A small image classifier, trained from scratch.
Data: trained on made-up road signs on poles, 122500 training examples.
Rows from block 5, named by matrix and row number. Rows with one number belong to one neuron. Each number is 500 + 50 x the weight over its row's rms, rounded and kept within 0 to 999. All counts start at 0. Numbers have three digits each. After the name is the row's rms in percent of the matrix's.
# fc1: MLP up (model.blocks.5.mlp.fc1.weight, 1536x384), inputs 77-153
# fc2: MLP down (model.blocks.5.mlp.fc2.weight, 384x1536, transposed), outputs 77-153
fc1.1110 105:390519527521451439484506581494527507438490425561478462516473515448484516453460511509535464569483443408391529560625586484478497534526515442515600540463522472413484482542405471542575487468465605531467525533563514529556633512562434390
fc2.1110 099:607446443456533535535536411509493520504444583534437537431559521554442461460496486527503489409543471455638486529461499549537468495569450512447468462593511494591497469430483519558399442532465484554517547491422503494524418527346579554
fc1.1111 111:512541505523503504472490451587568483521517491561531482512487489513454422616562541499570499459464474499576537517513520486482463493555453490569537464571544564474545341366504535518445466423540594535529483449485568525588619574386445481
fc2.1111 113:599509557412537416488429481524477513513546438510434536464524498523520510486467539528445502468509563509518451521473550501479507513503559461459455446444514475373435636540445499501577606564507485490502458503512515477440424413530521576
fc1.1112 094:481539593481540594448523514429488424478430500510528448491496471538469514583552473486498540469437477497533522513618527542517572488543493411467480485457464407577561498517582536511459472472596515542475665417533547507520447541550504567
fc2.1112 101:529470485446465415489493508481554433438534543442561410618475503462467456544393554484541433526589482427437493499493505422498479538558498545473483437582472427538511564429392514515496519499491491585568438494469475483443499501466482536
fc1.1113 104:530398498469532379471541474503465412488425326477497511468515480461450485652555523469497497466524482600537468573474515537462580470518547488513488511494486435557437533374532438439567429459497376475574522401501513629506422382456517488
fc2.1113 092:527513489477457511449457535427441444487542462476433564597452531511535581652566460532496523561561538497490461475424418520558500517534545448475521478462526464546449537446493493450520506523486477509602452596526555486516514502653534501
fc1.1114 109:580516466554517423494570496375502580511504587583428564526577519589535480479425476433476475475511446481503454458475543346466482427619505472556603457462437418467489485433553530529482580488497491488413513540471541498526482522473558478
fc2.1114 103:452522520479524450544503515579533578486625420509479501438514558507600519562492597567535510483495483487479541525503480395478414594483556520485519514488541512455479574547554443491567540460557404509604523601544514526590482476508507517
fc1.1115 101:523574524580481475496477520511446471489552456497426495535404413388546441415537546460454455444567451565562435502501411406598496572441450519460482546407494460480479512578569440459476594494497599574574547497505476496557557509428602516
fc2.1115 099:413417495587513457533524521449467532510523547528559497558477470559536488489515477443561516446444450516441485559435483536489518498485529415494533566478432551542469461466489402440435474413562491500498513555463502459573407523472540467
fc1.1116 101:496381465499503414434497450538503489377528529448560483495497460543345491495523481504508509443511486484494511545543590507417481532509412532489501531529531599506571484420472498456497470407555430487541523504347412504444511480550388525
fc2.1116 101:516554572475558393466585558430548474514521434510466498441429502427493517466445474525502533457430489405525479456506464527534434517478522553477492477526543546496407503575447507485559498548457503430537480476587540508508563477410542597
fc1.1117 094:523557492528582524502482492448516540506457419564489421487494453495489531466440469473522539561412592413406501493492516507593443512465391481516507517481441552554552510565497510477440441393390563446458500645465489536474468499514507492
fc2.1117 098:521444520483497403462441514354551444574520479505499493513403484671497450491555519531543517495564466488552422484494436464497519494523513518500566433493482388476512507478541487585543536537429529472512425463508542518457558491459519459
fc1.1118 095:492481488446479551553411468537443537407496510567523483487577465436433507497418542559430429529479533503471554508509422481408455469562499492608567461521455523467512497545548409498464546461586482528459515449546560423479501543578413470
fc2.1118 098:595505525455514436477566448487492560466507624454517355454478592542471479504479393501445546587557453509525548498479554547517561466468409422535508496536443459570547557463538451501504565494445523552549497546434462543424513543408570481
fc1.1119 104:465509494531598539596376608514457526596542502476391537458482521522540519469503505509511491428543563512456548472516468514487481479432595571594428513387466483400545511495533569476432549448470530489504467535564394573478515389473430488
fc2.1119 097:612483537555547506532594437457496547500461513502487483444490429546506484454511563476516488455467461518507529487520527553360506543511442544445547479563547477512526546538492515534556387537495416481458528468508517539580584462526592619
fc1.1120 103:576420512528485543503485529582489516535519441492492546475502448510410572562452548494564515527446504496420589459468569572520451503527496454490456471448536460501475367494597495575423451398416483549504481554508417472546459522527470390
fc2.1120 105:528419404542434585460449552491458460481449444519435505535518593454543489496510469445544547592471464523511489474470530459459540504542469422503424538515466639483534516413516496483519531451529599457423489513501514495502542515541570478
fc1.1121 097:588497465453466478528545499415513382439491449465513526501374578481594498552472426490496489472541433435473501427489534459448439459503451583466529525538490554527428457496524403557589499461425501557509536516440420504560526572468512524
fc2.1121 098:390482472482492480516456519486525462418507467466521420427468501476447405654418516454517486503448576408466512509555622474517467436556448512502486422468492531473468451534543486502533452499521505459603446520580488463516484428547447556
fc1.1122 105:505515438542574423497503497434509548464508530534481544473516513472506480553524489497585510481445500370478484400500573577525505506479522461451484508604503552497550455574491453476484447460565559476536546544530617475572552460477583545
fc2.1122 103:503491484493520634490433559655452489457470542477448468501487508523513493510548513530465535465422610439573438496480490463549609539443493576511511474499521494475447505479487576488404446460472550436509422525467466496513506473552468532
fc1.1123 101:470560437514510553451379377476468519425482508498479469478512537494525509470409491512468492533549480465576547548506486590469524496449401510588393521513572474503445595462458486444377436461550517524494496538443460424444414515523444475
fc2.1123 112:506485500463526579459514464460452478450519479556530483393546593530391504470509472490492588500504466443485468542466562516575545456483532538502579481503538500438459544528456483496472504509488502556516526432468415413518471481510560461
fc1.1124 097:370508439542463438517516618496497535589538512455496523596488522511501496509556540510618498516553491496434449561427428409512437532489475481542495464546480479482503494518524506552498570503455506392491459534513525480482547429519559544
fc2.1124 100:622436477450495582447490494464556498475484486497556520469502560547475483533438467431534491477539526508617577473500550495483462510514569429501521562499462444561393562428556449460495519417540516613496475446510502539501527517482504444
fc1.1125 101:471502502508498477549446523514534496505485443494464567565440461568535510560559559434526445461433496434439486418597451484563475502440525437588579409471516517462428467456399526449531524425510508559494504550562532507539548535575469519
fc2.1125 100:554556605519414581461425555441538405449465457438470485423570431512582516418505544460510561498472457510529438520517455485467484495496499565480451510514492620512475553466445513488520483504523500479535454466497403472495499477417524409
fc1.1126 106:460579455489363429434435494453448435543550532385550592539488475526454452456503474422527519436623549550590496528547427468532595496576520552500498511551565398502511448457394490524570476468500532448515510458560558559481478620530501482
fc2.1126 100:547508521492488448504501490492496399528431416500451521508513468533440423439537467425585584546508566394522615505498488515418440577447537531509442443460371497550426459466545489498532497517476587477581471534486570483386408434547521436
fc1.1127 093:517539492559553480523335408508472462512470462497446413545438540506529496583526409425501469531430480432436570521505533609544410573489324481608493478452462541514446481523487543505507492469507473442517486532459440561580494479588450494
fc2.1127 093:506456532517481485453517547402506432522597512547523566449492478522419445407480469562516508517496501538476431485465531497478521501509470591469531489506513481501534528462478461506551534582471432474500469494412446431380457442426470458